config.toml
dataset = "renderings of 100 made-up gadgets, each built of a few solids, in any pose"
train_examples = 97500
num_classes = 3
embedding_dim = 64
layers = 8
pooling = "mean"
am_softmax_margin = 0.2
am_softmax_scale = 30
optimizer = "normuon"
muon_scale = "match_rms_adamw"
adamw_lr_other_params = 0.0021
epochs = 29.9
adamw_weight_decay_other_params = 0.05
Rows from block 4 of a small image embedding model, named by matrix and row number. Rows with one number within an expert belong to one neuron, the router's apart. Each number is 500 + 40 x the weight over its row's rms, rounded and kept within 0 to 999. All counts start at 0. Numbers have three digits each.
After each expert's rows are labels from the 100 images, of 14976, where the router gives the expert most weight on average: "strongest on" is what is common among them. Only what is clearly more common there than usual is listed. The data: renderings of 100 made-up gadgets, each built of a few solids, in any pose.
# router: slot weights (model.blocks.4.mlp.router.weight, 64x192, trained with AdamW), inputs 96-191
# up: expert up (model.blocks.4.mlp.up, 32x48x192), inputs 96-191
# down: expert down (model.blocks.4.mlp.down, 32x192x48, transposed), outputs 96-191

# expert 11
router.22:507492511572545475447519471558493504582556454468476525478461450528512414508616477426462554560562518444496509498493452571547506533496503506519538608555511512454442465447479448511559513527468502484532506443552457548567502478493442482500502508494484522475521490425529533495520505476525510546
router.23:496476491553551461452476560570464527488545492466496558471494468543569456531571512449580518580505547498555496512487448549538550545499519488476468552562464533469476514449524462514520452512451460484553482457618491489497510535493478510489487534470476531479502487498568522457527503477523511550
up.0:423458583523470512456562477505516493455502462385560573418484540496464519490475472525494492457584495505468521388523425494490571571515584570507459485495514483505501552520524453500561591518522488517461475516440532471391532543528506505495557483470471523470427496518514567620515486515522519518
down.0:543509436543550529463511518513449553554552463581525437484473504485538482486503548495495541441456492473433583550493491456439458461531514468409494553504509439457511439477469569491495426490528514493482538531528454456507468512429642526469529459520545541568545450559446456477555501456550572494
up.1:494434457427533502617427504488501461496472503504431524479495493500521418546493497541547507487459505594516484504499526465515538482479476412448535505491497441417528476425539465561484492529506467515519574487604480461525536462488541528507469422511515420532492492496479499498453483496550541542
down.1:521442440509444486540488462503479445458527472406522505496522502520537475537518473429473448516467459473495494534510467540440518456460498497576516515555447584534544530494534575447479514474517482488557478515512528541461526518450537496514539503487477540487433475592452431484531516504533464566
up.2:502534481604519560550452455423480545481466490471474560417457488516534475538469557509503521459566447540475498512498466452473473583536570449599474477514525530475492534501511489486491520438506515445398445490486511509510470576491499455568539557496450499503476488449559550425492501490444517442
down.2:500537487506532558550455496539532525421483496508500534524513533612542525548471570460563484509542534480506446510486484491472522463470455441506553533513509514390510523519509561495500566594480540485560434470508494530483542518411478433533499529487486417505526543446543522563450503512537397542
strongest on: matte

# expert 6
router.12:506478453462486552560488447467604516533476591553423469496440451529535516476530481460455473461489554435535518564470529457478504460520479557509466540418515519463478535493431499474431475541474523540539498436563489536411482556552417422525476508513518482498467454468532546480494502513551539567
router.13:459449462495462535579467469500546498461494581507476442569508531478468540519501522456477422433483488420515523554516510429478503458527463556490518470490566497475517481462474531450426494530498542551515568517484480447431473523544458449500500495479532538524411427473505472560477537521520513584
up.0:501530441570512454474528545517556531582488515537494544408419508572520448476487510505475502532559508425488460587492486495519487569459480434434514519506556529544460538530502522487532462483458508461577473564414507494581508402481448475374422568514506477488560470509530503467487498500513487466
down.0:500501458488458506511531479449499546491489515607499514522538473539483515480492459447511526438504478515490547533458494485510485523438555434450442483517492511499468529501499532465500503472580546467473467490425511538529501457496427567380463511503480451576501506409497476509519482522447477476
up.1:532512530474553482534488494562563532547432504497437529442469481476485505521482505440445506561526436490520482529481548532529475467520541508495445511583430477440504441468500512514578432491510525491549511502514493536466496518482488538524475525506416498526489577513506536503507492557544455567
down.1:537533547475542540482530456595564449518565508440490463441550492449529547504505489502495461440493505510452493575547545475501440447520508463577463523579464481494459448465518533520561452506527473457412484542555474505442522519503539496430553534449519466477543512542550508506486501512479464481
up.2:492552519540508499436519452608575537537474507463468537521515484506510428558541498501487543540471523445494472424490510466493524464496513461426525551513431452527561550446496481547500465435476547509490481547506511448556499559539509496429456589506471531500500498533515475477501499479509438563
down.2:464498482477515586511509474549472505507540567481429538572495471424465504521515510496506469483413461495475396490496510438519480418535467522523491473527511512492476468524507512535578415518472565506491505556423519510511527538515498465555465496463489522467525522563500413451503514504459468483
strongest on: matte

# expert 8
router.16:468556567556494464424478489536539530536470405479471545498411454498515437484557512455503591607477537551553547512498506521514548524544552526499488581539424539454440567488489469516447502501495470482514481509534461442519460519519484537531487529474496466497576512531558498422533475469510514521
router.17:446512529532511420402478509557511504559565494461546514405472416483516519499542492470511506527463523537565563444476472538532543526513505473415507580558440511484472505418515467506481491494503494397483508452580451485508493456558510530492506547496491490501484491552522491440529505444537458557
up.0:452475509496591515485516504535468499460527461452576543493513519523526526532501512487547484457488494536533492509508460439522511524516501498506515498402472427508496585492564517495531539492490440534482456511526545500495512483531471457514544520496500458504503528530525497518486476459580434515
down.0:498428443526450565492476562485519566541533541548550529504498434539456438462555491399467502458542499557490543548507504490474535474491470446460503453497458470544506451466456528543495481478477492594466571433533408529512499481528560426503482468519505474447565566589470494495496511518424542524
up.1:506511480551460495478499527517500492507519493556517522440530499527468540453496477494526418498502440502472564466504510617513501508475537503448505496521482455380503570547483463431429486506492537455546478536512489469537502445471524481461481520452531525509462499516495511498463490428545585424
down.1:496498438453435463441475534508442517452511516534503586484487521476523513472503493535563535551522503456480496451429528544518561526459458541499533493463576509501489513557515487568523545566520454527524429482493500525443547538532416440509430466504435507517513432511521512509517503462484515525
up.2:480526526471548374467492508513478544539529482473537539501425496478511445520486474532496481488429495550462514399490485461537541491512506507439453494510551500483538514444542523490471515421561463488548441519530485518459513516538488581508496549495494518492393485484503539506529503515501516489
down.2:504423448513540512486526547445504515606545534486524450496452506474534507453508483470491491455523444497485513530570517496464473553462531504508545576532486438538527495409470544468532403475442503514475586498415476457528532470464581503518566492528556561496449443521525546528513512520544439507
strongest on: glossy

# expert 20
router.40:493502507549597470465524540574476497488576498417501530514500504557516500568498437438581499488517470435516540507520462469435553525504511469522450552549462479444487476467473508456500439466462447444543451479544543563540534611508513498553498564501489474478524471487562516435535520512556519560
router.41:517498484545597434451502516445389465500513491437509564549490457534574476515501479430561491535476534548516501454480503473455485533462555450504531548475491547475545518476478479519514443477457483479503431477537567588570453542517509482544507560493513470517534449506534548420525494509506486514
up.0:520478539564483405513527471539530542492559462459505473554534495565471468500457501488503512425469499526446461430535494500493439517535503543500482519583472491500499559505545490497575554492491493477541569498506490513458531547434509515467541487471492543470428482522491528567573496490483458440
down.0:477532503483528474445515527405435506496519489480515468474490437525546493505508479544531471481531507529532539542440493550511491507475552479502538554444493499495521533556483514431460519469439460533511419493497525546525508563424562562503480516527534454463512552497498501530436370499493475513
up.1:465509508556573540447525473511523535506503457500551539436451498435456536477540484500480491471522494548455539500484550474464551520503471516521491457608445507531522476453491492451520477453513519575462477543540559530521435503478479490555552553472537501469454535501489489474563480463498475463
down.1:433497566508589578570472505573563509507551446503519505533471488556527527548498552480492434429542475513499514554551491480519470530555445448506458475556513543482559452448477519444477508456452461501510511470523517549507504585462482482538533557530512400410536558551516457567487533559492489547
up.2:508466491453539494493459466477536508497458490502456504577467538574516512486429522530499374499456561452519462543495529385498554362477514390541523506481531552537501407463492471490531502544525540469456515520478471540518495525491516482489453545491447526538503454516471435519495536522489569600
down.2:490472504476553496531536509546565532448498479483454511505518451581462489535409574591459544491537510503461535467506473468505490521549482523460504507539532463542491445526549556450485559512487496440521501525483581547496460480449494536517520495498495491561457522518467520538479472539456490466
strongest on: glossy

# expert 12
router.24:485525471503504471444501410523501529486566458514465571397518471531551435501526471471464562499529497499482520493477481496468462554475467498504484545550459507463417576443534468480531473526495493504497463475539478539488524497525454437519470508535451496486538532549542523464533473464521449556
router.25:467487502510533426373513551531398570548465447528569525464466433542531543469525460449491466563393559591508508467476449507450474517472475485500510484560448548454505506495510510469481507450518509472511459586556479528508499471476515564552494510486487523464532494511530529480496503459516482551
up.0:508503503440445473419535565473512494484480533461483508441523479499455483456545496487454427465503511548496518465490477561558442532502558480492495477561468493471508503578458523400453507478493513520492500589499432519454481533510497534524503491468466542490479448528538486535514475497521564563
down.0:520496551420478372519526545572498508468517474498464511452434461395514496564437484477533457427500532535502486472490519554474550509522451533442469511531531519471482476530519489570523561530566459485547414439570512506486575552546450488552445515542475487583551458523476576497501434469527477602
up.1:494507489468471521453535477510426475457508547493448524487529499470517446537542557497502482511444483630470519456501440566505493501483511523501538500501528486434505519630456430487396579498501417479537443479546502498523519490454457465529472502523481512489530483527546485523437460419529520559
down.1:485463520514443488506505531545536520439535523520526573496446427455542548522553505446486503458505464449514454492538529556601529505535447598465546573469512491474490542435557453501475512534463478438542507513520514473469507454526492477484447413499489521557450435559408538520563526379545540550
up.2:533461574534430424484499492463445494500507546581461541520485455517509473492506506497464540531576488430485501491494536524500499455522463491539519497595530475552498482444463590575553517491494493476474502485458463539483513538506461503467533585431545549513606509505504469518485519547472507489
down.2:415567512562503475551561499506498394481513473497507441525540535501484500601509523514578440470491542527548476463534495495473443572473545495484464439531500532526525563474542399546528556487550511486478459440499482514489487477466496535528502565515555493488548542483466518524487488586495473483
strongest on: metallic; has a torus

# expert 21
router.42:463522474580553443474484549508446538502497479450496558461393495546533469540518455449529538544450522508473535461473413553494561496459543459465507557518537493476436527464469442532544507511467525448510458494509500518560464512453458543534506524504491537503539500461576519458511531502545553570
router.43:511500527562522484445494555527496529478538479446474528503472467556567445537540485448520561556563519516444507483512430515491574558502513481505471555551444485514451556466485455535523470458484528470519471485486495572480489573518493564524455533471435485514519477521579594449491512464543553523
up.0:466534455593450526538529499504506494479547503474527476515521492544480551473499493491489499486620489609452499490500450497508515550551475498588473508471535484516480492503556509466462474527566550448580422425488502433530525537489539470446527516476434528474461448513497495462498484514541545485
down.0:494337521510507514460469495515473485487527524454476463552459446517486493524453470537547471485520436578484490529506494509493489456516515531490460500513482463532463577535530518533533570518562515489486539502542457566462419455541528496514578447426497510457460465499458557566490515495495461558
up.1:478443527478499459464484488514468512576561580499493535557505433547508513470547510480449460507535476562543477489533495520521555501487509402541446521632523489480492426513464542447516485542490491470640502507526448534468538503497539448442488472489443495495574504552535530520484535476498516430
down.1:446463509481459589566431468458465488510441523497551494510507500557487579464535489476535454544507500543565394512552529519513467518565480483584469545489480506504513378489504434534526461525476526527451494497492439583525522496406480472489511530508514458471502527507532506547439577522489582501
up.2:475463526494503571462533478506524466484490504499473545459516467496476435519551524525528481497498436528573550505504413534567534516555517468521547454548482544379502510579496506464470491507505454459505481494569453573483527526437479486488462470480516440528520523459510534464436473463533523514
down.2:482588456522532561563486488520474474482454527412532508532473530528492517500465495504488462535471590547505503500523486512495478434458446472521451476477537530516550523553498460538485584469478487526535527466536525497459454519562401408548455504484469536463507523485498571577466540459498539590
strongest on: metallic; has a sphere

# expert 2
router.4:519454425498577441474505497558472545540538483487550492469503436519532511465571519448499538598496449578471499442512430532467489566512550430513508592546419515492457489529466528511531459515516511511504512524546465508523499523574501487558569567503499463494505444576549483465498539467566489468
router.5:534526469568530467443520402501493514482592453453477542430471488563554448537524492456511577523441489510461553495510476505510557504497506442513461594551506487470420578490501439521504544523522473444482450485563509539444542528446486541484491497501439509520519515522494525424518472526549510515
up.0:485534542503512544476521489497508485498487487500434481468490493415494515498477427522533528471540434519501498426495546524569463487507516542513473546592439419427538590445502554461563499524500507472531523462472518512539537489516457530516501469503447505519507555524506480475462442468497472407
down.0:421521483433559466538492424451509511526544542479582522402525567582531503410517506487515474510516523546525526484467572523542464559440504498447525457525538571472475531479447494491508487504499525516463450462487402534552550538496488517576438580527461455467485462462553519524440554450547509531
up.1:527566503467586574437487468477440507582529416551522505459459456500514493495580492502445487544443513470507489449487527549431472452552498478523538503538476485517482552460465457469463481560548442491488527522447549507539520544554493545518514493519506510491463519498494555421479562515546532538
down.1:514504521577533597553531455547478583411470479496471434491478542549501533466541533554501437550470521456544495420541494550505541480526497506528538553482497523424513489517488527497506519456534487504501518496437528436385507508455508450384453519483474442508498520504550473504477546466475555527
up.2:547507500547493489547483552552463537549561434511504494525449506469465513525565507499454558573457508577516534411459519571512482514491509469507472460582574514582456473471495545581542452519514570490472518481486466507483526472502502543454487491537435520491446553486459433539475533503517472505
down.2:504542447523412542605539484493504521453416475483483504462515553435555529469534461520529433481542467414502445471453539507530497481459524499515445527523512495435494508494486443446489545522533515511482547477490548561472468530495543558445533541587527462431467487479573503512525470481511569548
strongest on: glossy

# expert 1
router.2:536501493519523465438521512478535494514537555485520533479454482567520429584508520463508542499571517482512503458516492518479522485473514478487528540539468529490516554491497453564487496498442473441530468487504554526474418578485429486539439571515446475506560463464512495453536491485522515510
router.3:496567504515537466498496518463492519546487503444475532498507480555573456529497468451517547528557503474482496442525470480449526505509521497476519521523464479452511512481426472560472461488451462419568481477525571533459481567547456519563478554480473480440520467489525521428563466491501528571
up.0:488492504500503438458493522535470534506508530530570512505505502476505620524522451489523527535399544542473484421474452493428500502479482495537490513511458473493548523488551549529555460459509466567484504551518528526516495507511503549586505540472528482503504528502496544544581532532502468534
down.0:523551513503577548552482450576536449512527450460498530519504524453477516439518529476429465506518557521499529495478472508426428526517492463507505425623497471512503467440504494438465553451548489497461512537504522530460517547495497529528494547521548424468526584505577427511452580536502454564
up.1:534484424518483480511505490470493489515466478452524542555481501533585543530491495478490379551516518496435461483479465473517473496453526414524497549574530590451493516548512489420398494486508551433580465590502482535506498512487499434468513516465524486492509454470510511496408504477554476458
down.1:520519485470476522458478449528510396452506588470522574502464553497539481462422484571530541502525537521515486504476472496531506454543481558539526484443541538484501481528526485553517537469478480519543515551536555501471566444476471390503529426475464563488535474472405489447532528501458517487
up.2:524475525524493482492515500496436427485489536444561527469483499489592501492480482481517494493490530500478487452491460563460513460528520522525482514551534522355506500540462478456467480491514508415489483585527450508497459512486486520502452535483563424495463460466491491518498459520495476586
down.2:496480503562505502513444456455442504498500528528519496445407516530513560428544564507467486508481495465530493463446499524495520573478547446502578497515509553533599512503452461487549477439418516536542486513481537604444565508536452428612437500443465561512485456450519557522498524491513492509
strongest on: glossy

# expert 25
router.50:482506445442482537512581443488555522554548480528506461514529505494547531492479460502459477454545472482458519454444558557512431476516610535504456467565496489536495489636499448519482479525494522484483522412457488464492438533499486544440536454509449523474433508461484509554459403545584429458
router.51:467550506504575497522499517508541486497500437454483535476448493512526481516504494435459545461544512463501533498479455542532494493570490430494471583504459524514512586433519452505553475484524502427581431489477535550421535566539511504529485533486454501553489511525582535500573541483535515557
up.0:469456599552511512502508482589463492502504521527467470547498516531557442529511453468501567470536477468477464501480448490559529477431458502498531538560509485415466521505508450485608582531456474510569505516533555547462501483457514611457478496491413449497551516465539451494481477480499488417
down.0:481483511500556562518461567539491472556488462502532510439524403487440458548522511540628474508440540481558537520487490530502424466511480496531512515528481576455518537421492523485558513477505463471495489413607503508421527479450535517498499567451566489452462582489467495521440545532432401474
up.1:490462526499572534499528518514493522499504497412521454481548508559517495568461565527545619477512472538520520539512555515401511532444471517514490474526559423419482481490463450549509464533485451534515475466528505502443434485474482477538499480532498488482513554510449528498497479560470475517
down.1:517499499527407464550560467531530512405513487504507547497547556511529459506512552468537521471483441552542532505492493477535537479493516583418501481459421504485529500486453423512573481512465484495454464526532479490495460543450509492461524474498517425482487512489476540393528460428538600595
up.2:464540503581531514519490522504446539501512509500548479445481451473478471511535468444485508446511483629472535508510538558425517518526523493526511465502519493429497477575496477504442513513475459476451528473479476519495502487450455513500505528502475547486495504513555516555529478483513438476
down.2:519509470573487497487492476526463522413475507512555473404550503503498536447556547482480599511522475517541458491440438475501488523557530509550531491528469462432485478457477482523490523533585526537390464535426460489536486520458513465479557467519558448580525507480416477540461508486526570451
strongest on: glossy

# expert 4
router.8:523469565533558491439470498534530481498477526514506563500493497543446479549584488439491497587437533534574518517533489478412465542494447514453474442550479472467474480470512496511506495525498454484487454555534518532507490460461461483553491588479479512448444518478502519472589530456573510454
router.9:517515486540445452504436570552476503517410508438504545405442457474492559392543484513539466556459560493527473491488456596537560546482475513447479508499481574484550487491492516466500493443454563509480496534529503496543500425519474529565473505496529467476534517493536509540500488421503513543
up.0:414502475536517454534496431564589554502463497587508523430493442525490425541582512459479559480451516549493530562453532480484547583513518561431538485487476459536501448490542449466531483479505512588523527493486480539454465484530500479533488499482456459496531537474547496493473478473530466508
down.0:492542503525473563544514512481496506462499494530500491521497528465506468466583490497544445519552535486563461485525512592484522491479495483491420557466497472463468508483506522452604523533569584480523511462460510587488510516440477455486568441523520507512460488534534516461478544455433409437
up.1:505534519541520559531483482521575483483552488471431477574552534529521503557380550450508517447572485522477526570477444464458440487529443541518448488506550468502515428437504494522428507538459444453530589488567556485464499541475508516558505543507548426519482498487476512422485448586510480519
down.1:558472559575487430493501516470509538455538493541483415566435506487502477543509495491567499461464507558447509498533509479499507459451510369487478583561467587531569493485503534568543551499507526471476494445519529482473465483498541513469500563526493442504483516498491446552505474485548520467
up.2:495507465427520460496530472509468521494511479473530503486479526502483522491494527495424545532484514392484524617456542512503550554406487497502551523554513559548493507534532540479541498490502532414511507516474477482505526424495525509479457486520487446511571575487447486451450561445549554468
down.2:511457507493453519529552476604508525510475479497551504507442535506532546519500479573436486498566464431491496569468410526482531402522504533484474450543481514508521436582483501540524529575545517514423539481532519501546550468469488524480550498550443545478506522477415462485463451520548497573
strongest on: metallic

# expert 10
router.20:510526484544479479468450549521507573518557479491506560408465489556522499543570461438496492565545559497471517526510448532475488479447522420484494583472521522524443522518490503488493504453484541486484500524500493539510499566517437503502535581482448459446578527508545507452488478461574519513
router.21:504511466551608458415512503546496543495522445374518505484436451537526525471547513451474495567520483501476519469478479515444497540475501436475507574565445546504488523481480522500513485433455556507516468490513509511521521541511465533571558497486451523457507502495569546426556476505529504506
up.0:451530456500496573504529538517481482491524490434509528569530556561510467531452493487535599507526467588514499558469453529528420531577482504565477530466433509474488484428564459519537449459440512434499459514539475495511509474432462480509510486472448579479523466506465490458478490547504581431
down.0:516453497460565443530456438512465444390487524507478516458462520533579497489481606527512539576486556545505446486444459517487472478467449515520513549465467527517508491514519559523508527460557488509544482522383526479444546510500496447534404484556428455500506492505541546501439557481468498569
up.1:527464417419428457482484494492526495517475491595549490486480495544461517424487481441462419539457472429486545516489489536501528558430496450480574503517492523448461556537529514469465457524490515538451497527561519489500496513577517483519484470456584530461520589528503496484530512397520520506
down.1:490427503458403522422572548534439530391526544527439538490494514467537542475484504491512511528489556518514436485562440503502512470498464574504447506525486521468463576556479538516579584492512482464519406465514504466470571489521390464543450564513470502482557431465508524485515456521483531512
up.2:487499587566482474521506466493485512468467486405589502533521542549518521556527570535455506510564475511498534458510481506525530594526511504530448417452476484607489496571499469489535548505513495529467518604450500509466456507516486490558523533475464461486477467470514507534461524485504523437
down.2:557469523494467529495406611487520499493549515535522503492464482483501497503526481473501509523492565466470501493575445463491586528525449537433502491487487506499514415475482562517543481529508530543517487475552429458505445547498536489570496474560460632531490437546472462493542537503482499436
strongest on: metallic

# expert 7
router.14:455488543539500476498444531525570487484473454436531507474488463457459531477484477513573529530548474493476511467508403453554482602512502514429534486457443512467546528464494519475538493530486465519548476542555517532536545526528561467555601511471566518520455513540575514488508496464548472512
router.15:513467489560541514505472493534470508499497536468508536476436420550472448582547522428524574552519468492529529491496447518506515525543462517489480593489522424475478483469471456539506502516461483433462426547563533540486430531412508545515495501511478487530477526505505525484546492469550537549
up.0:489460459557465461396505469421473450478479527454465565436558511507480529446459508542509425533479531519419511448490485552532474455507550462452457445541519566441510504535451490488383530512479540465515430519527476495465497524588527482552516463468457548468489475480497506556546497502484498515
down.0:527530577514452457474477525529469425456496540537533560548550589520519551519460499494510570528487512513530503518465523433540491551504524509521520398404568500531530562515459520495504495520468410527496471524494453505528551558466473430545495456466556513505462516509439546474493466572565538507
up.1:474498484581472559513494519468464502504553605528506531490532486545444514473513470481512496553498504424541468537531467523595449495545464478467504517434520486525486511390495528475491470470469493509444497467486434490498504565501492381613521492522512585472438479495537523411536488481486540539
down.1:506539488521523479452504513471524502454540478442472528510549528547454585571414415478460495488472491509475470429529434448516493530555482487444513520482477522475479592449528527460456526514493530607516528492555459460466515539481466514534497489512550469496505421517532487588489513535492522511
up.2:573539487467461534518468442471446489578434594519452481459493485515496486487493431438506453493423458588502514536560471450609535494527526521517545498549457512440463504581492552535458481511486526519477511473547486515460500535508424476439475496468491507525531525456502441543558506487474513477
down.2:507472544489449536499539520496467469553462475479473545424504532478472448482464560556532430459517542564537538481551435574467544457496496493485529460505536570558482574589456525450457551519431536445529493437516472505482539483505540483555510492487472510533565482520513484495431447497549532486
strongest on: metallic

# expert 27
router.54:515540489553459366441463490562496530513504505501538548498462466535483534439533482436524499516459513566563499501518401593535498586463483511461523537485471537463464486431511501469486577509541569515481527521523449451494505372527433479530522491470514471462521485486482521489552481433521533553
router.55:452526547556506436530514441488509518488503502463417566515513527486564490576487452546473625504456514494528445467542487490487468520504500561524495458484528455568529504528555480557537544464505480421515458547439547472512466474495455513505473524565422483474477484484453508485570420486524485489
up.0:535557482530499578520513433473486500492458504522494534451533524551473520572399511509501446490547457443517483572527482513498500406555472510542490482570486437502575444451508516526520509524445528578500573442563488494465532451479505462515542448503478510514457511474446502552503566532509513631
down.0:515540496542474469504552491441517376465457517529483480456499498486544465512528491535526558523487544518492462462441529504456453508445574495490498511538518548473495510529469474428469542514538496467479493443422454524554467578478469540526527572591493421510552493442568477455500520450467521496
up.1:492483532473518499546513457432520495484460509509503548585518529515452489513495460504566524521428525599535457475538469536506455434520488595475519447438512453474507567421566484504503517502504475468509397625500596510492519480509478486476500526456485486507475546476471456463563507513530541518
down.1:561558438563465467482508563546489495548550527516489479475501498495489472492593458524480474522447496516486524470420538465474532546447480462469451498577604489547482471580425509518506487433475520477460534437475513476455422532474530486540475556526421520436522538455514484523431533526516476508
up.2:546557513504548557419510540523516548487512402514537544489476528500536479484498524535490494520414493668496517463503468442470463526519475583557524456551450492488480469517467570501465519432490453524454510516522578516518535527444564456496520520483464566497492524480446463466558495504462493516
down.2:463531512519469524481440500459463479413504557440451482518546530569459503515536591538519473519528449528470470507450542539561538476531492557530503512474475479497498524528459501451455535537493490546541442590488487522501518502526470471528473576475573480490494445483480527493387457558509482470
strongest on: metallic

# expert 0
router.0:494500519551540431465489545530464501530485428418512521514464496549485498461513527437592521511487464523521536461487506557529464504439527505538504512477467505505440542481476452509517518498457505456493511458520517537432602551531539487491503560518507482470559469496535524502525458473531566465
router.1:529510426640510440454465502525518478562585436459493519481470473554530490549497506421534575542507467506473553514548490557466441546513507446456543468520562534491402523448482542515546528470438527479535504491475462570443512466500508494518516590477475550458564468516546557501496500506521524521
up.0:563545446563533596555514450475531510462553536545493533509441515521505516519503463500489523443499505544497512479498499559517452546523478441397507467489522418546522486520494526445466494522497523583482503595406505479490507571477548523518552511567479521500437524501511529514567545574510456469
down.0:509575530500530534485560496511566514579521419542494494468465444478474527539563420497534465513526502523383542455465404516489501549487479463543489518558527428492474479509418496491507529466535463516439477466518473539588475576461559556495530561505567501485523457512600449510474444487537552439
up.1:548417463391493427583514518485519550517588521548569468512538465512480543501514516493488545480532454549476511584517506447504508553499463527485448491612443500516541442474492585442566470477486472512576507500466518546533457501530534465555497535531489410529500527532498532473587481528552481494
down.1:474550521458534462430496502466535470542466480553469476475562483501490438475445459446570475427489597550529508528535433575513465447504520499517530469528469472481409465409483485462439550572496528483497568452540471556508582438535506580509498481522469530470456520510526560558470515482479552520
up.2:523474494529536561473494504481524468503476527446551497564538514510579519486500507486516486505534506542516516471521470527469542494510484457652450542457442490375556484632554549554581455501508477477530455532512517480479479532478512546522502491489527439493458421500507499499441531498509537451
down.2:576438518518528517502492411472488446480477556428466488524453499540490481529507557474472447441469522468531561511499491534429558495488501480468459449571544544523486508469461494479509486518474599476478551440575497522402499478454461464468560496470457496485481534431485488450451539553431507552
strongest on: metallic

# expert 15
router.30:504513443526475451454435505592476575534489461464542542416487493537432553462591459420459523485490504521503548495509435617536531533511483518524521476543446537452472508471536468463480549485566593511478485529531441492566534450517465499527595468497562460479474541518508535413457524467530468552
router.31:510542493551522481472505554565460470480486508558504570519478481534484489559528521483444456572478536506552515528527488498468450484421518503464478468472502493472462505494465474498459473467500490553485448576503517487454462474490456481504544618484483452452513446490503487462501497517510496540
up.0:520459484446453517529552500488423491497522489518522419512494457512504460472482497540463418545399566566519494460501479476547547489430522483531503536485513517428492576512535522402512478483508496528533425542507543469502493520502526486511521487519510496498555510502499538490532451466516552475
down.0:540487491530440438492524456397483532463531579498463525492511547462516462502478463481406592529510437493460385478526470506497572585476498419490495517459477504512508491541415498525530476522441530497493570497498508421530491564529520483511501583511487525419505471469571485498553528553423541463
up.1:528522449522485524464496515508500517519465464599501371485472514478489463507562506471475537523549539580465521463542527535411529438459450483482448485425493502476457468545439450524507486501471473592470446487466560510482494553472552548545482468544549527466471488537453557577530540559516524554
down.1:478519552517512463459468514475534440505521494483555459530472460448498473490516516522515532423480440493419492483520487493508495506513500467543591575532499486543527465428562459635511549535441467466575450466477507500463538484464506574486520505407587628540479440535493463548513480487588481523
up.2:511511490530507459474505464581525504474461423523545608473500513498525528449481496482499461527453559454544465456464540514469471369515524548525455486456467572439546514547513458529531515551531536466533500455529510480506534428514460516506501502522483446495564499513486515494453503440484438583
down.2:483525476526433518479472491549455482467526551499519522441515495529461518549520487488474536533513450510503615462547518530466536504450476485482475535527450528506428457550525457404545469460509531555501520517496527495421495493421513396506417482477410501496501516525483508541563524458512492508
strongest on: metallic

# expert 18
router.36:468470442567477508439489481512477463437465506465439570504492527491529444443490475515529535562534562580542492468488422558510486555499513473471565508547391505425499511496408529471519580459493482468520461497537525504487570494492441526519479578501465428501559465534553459476485512466445569458
router.37:494538484588511512432494433571505555434497477429528524449518439513467471539529506420537529528531473493463479504475483550526512471503472475531504482521544468424467567467455494510512524480516479480445463486527483516454484445431507508502549570449479444492520463518511529488483491485505541574
up.0:475525574483536477465541533572509548514453475422512546572521480444530471474491525502516565520467472489536473432521508591553507583538506482494487460531481474537489493476596474451609527498512440442507453511483469524499481481483535507557529517415538505492504501531480477555561435396500467539
down.0:499467477507488493551492585518543530592487478562509507533506481516433477497509475440490521445554510498478539577527500482490459483472408500531485470518540433501529468483475530487502460515487447533528557473559450544511457485521535454529478444574499483484533471509447586429499495544437511444
up.1:538441535554437445441488561551458498457540565417512504491471458518486473552545478486518417500446561417516469499508472489472434534519470434485427492524517489437483503537507472504482473519477452465533472570567527529511472560470479519582487521522473512482535468472541598546521497462538513542
down.1:520522514457560436507531477520542428488483457467478458456518489458498476482430540550534526455521512470505541527537489566544581507488486516517511485445541463521461531495480508524568469532487502557555537484550553434441544445541482444498430485490499582564473462506509500507537500500459433463
up.2:470462480583428484465487474461494438512521463575464530475483457497431610527467538445510492474521446477545480505529501475477463549453530480488502501500543456497493443405561515586518556472513479500560499432534469471435471483518495501601504470524563547513520473463476553643552517547501465500
down.2:493525571499520475514435511449512463520477534461543490437453515493564466575533504490512475538479483479481512498487510433485386526494509478472486542467521512510569451494554477496437524500535482461516564547552507499584421505432515531507464581504538541509474501494459440552521461442554506514
strongest on: glossy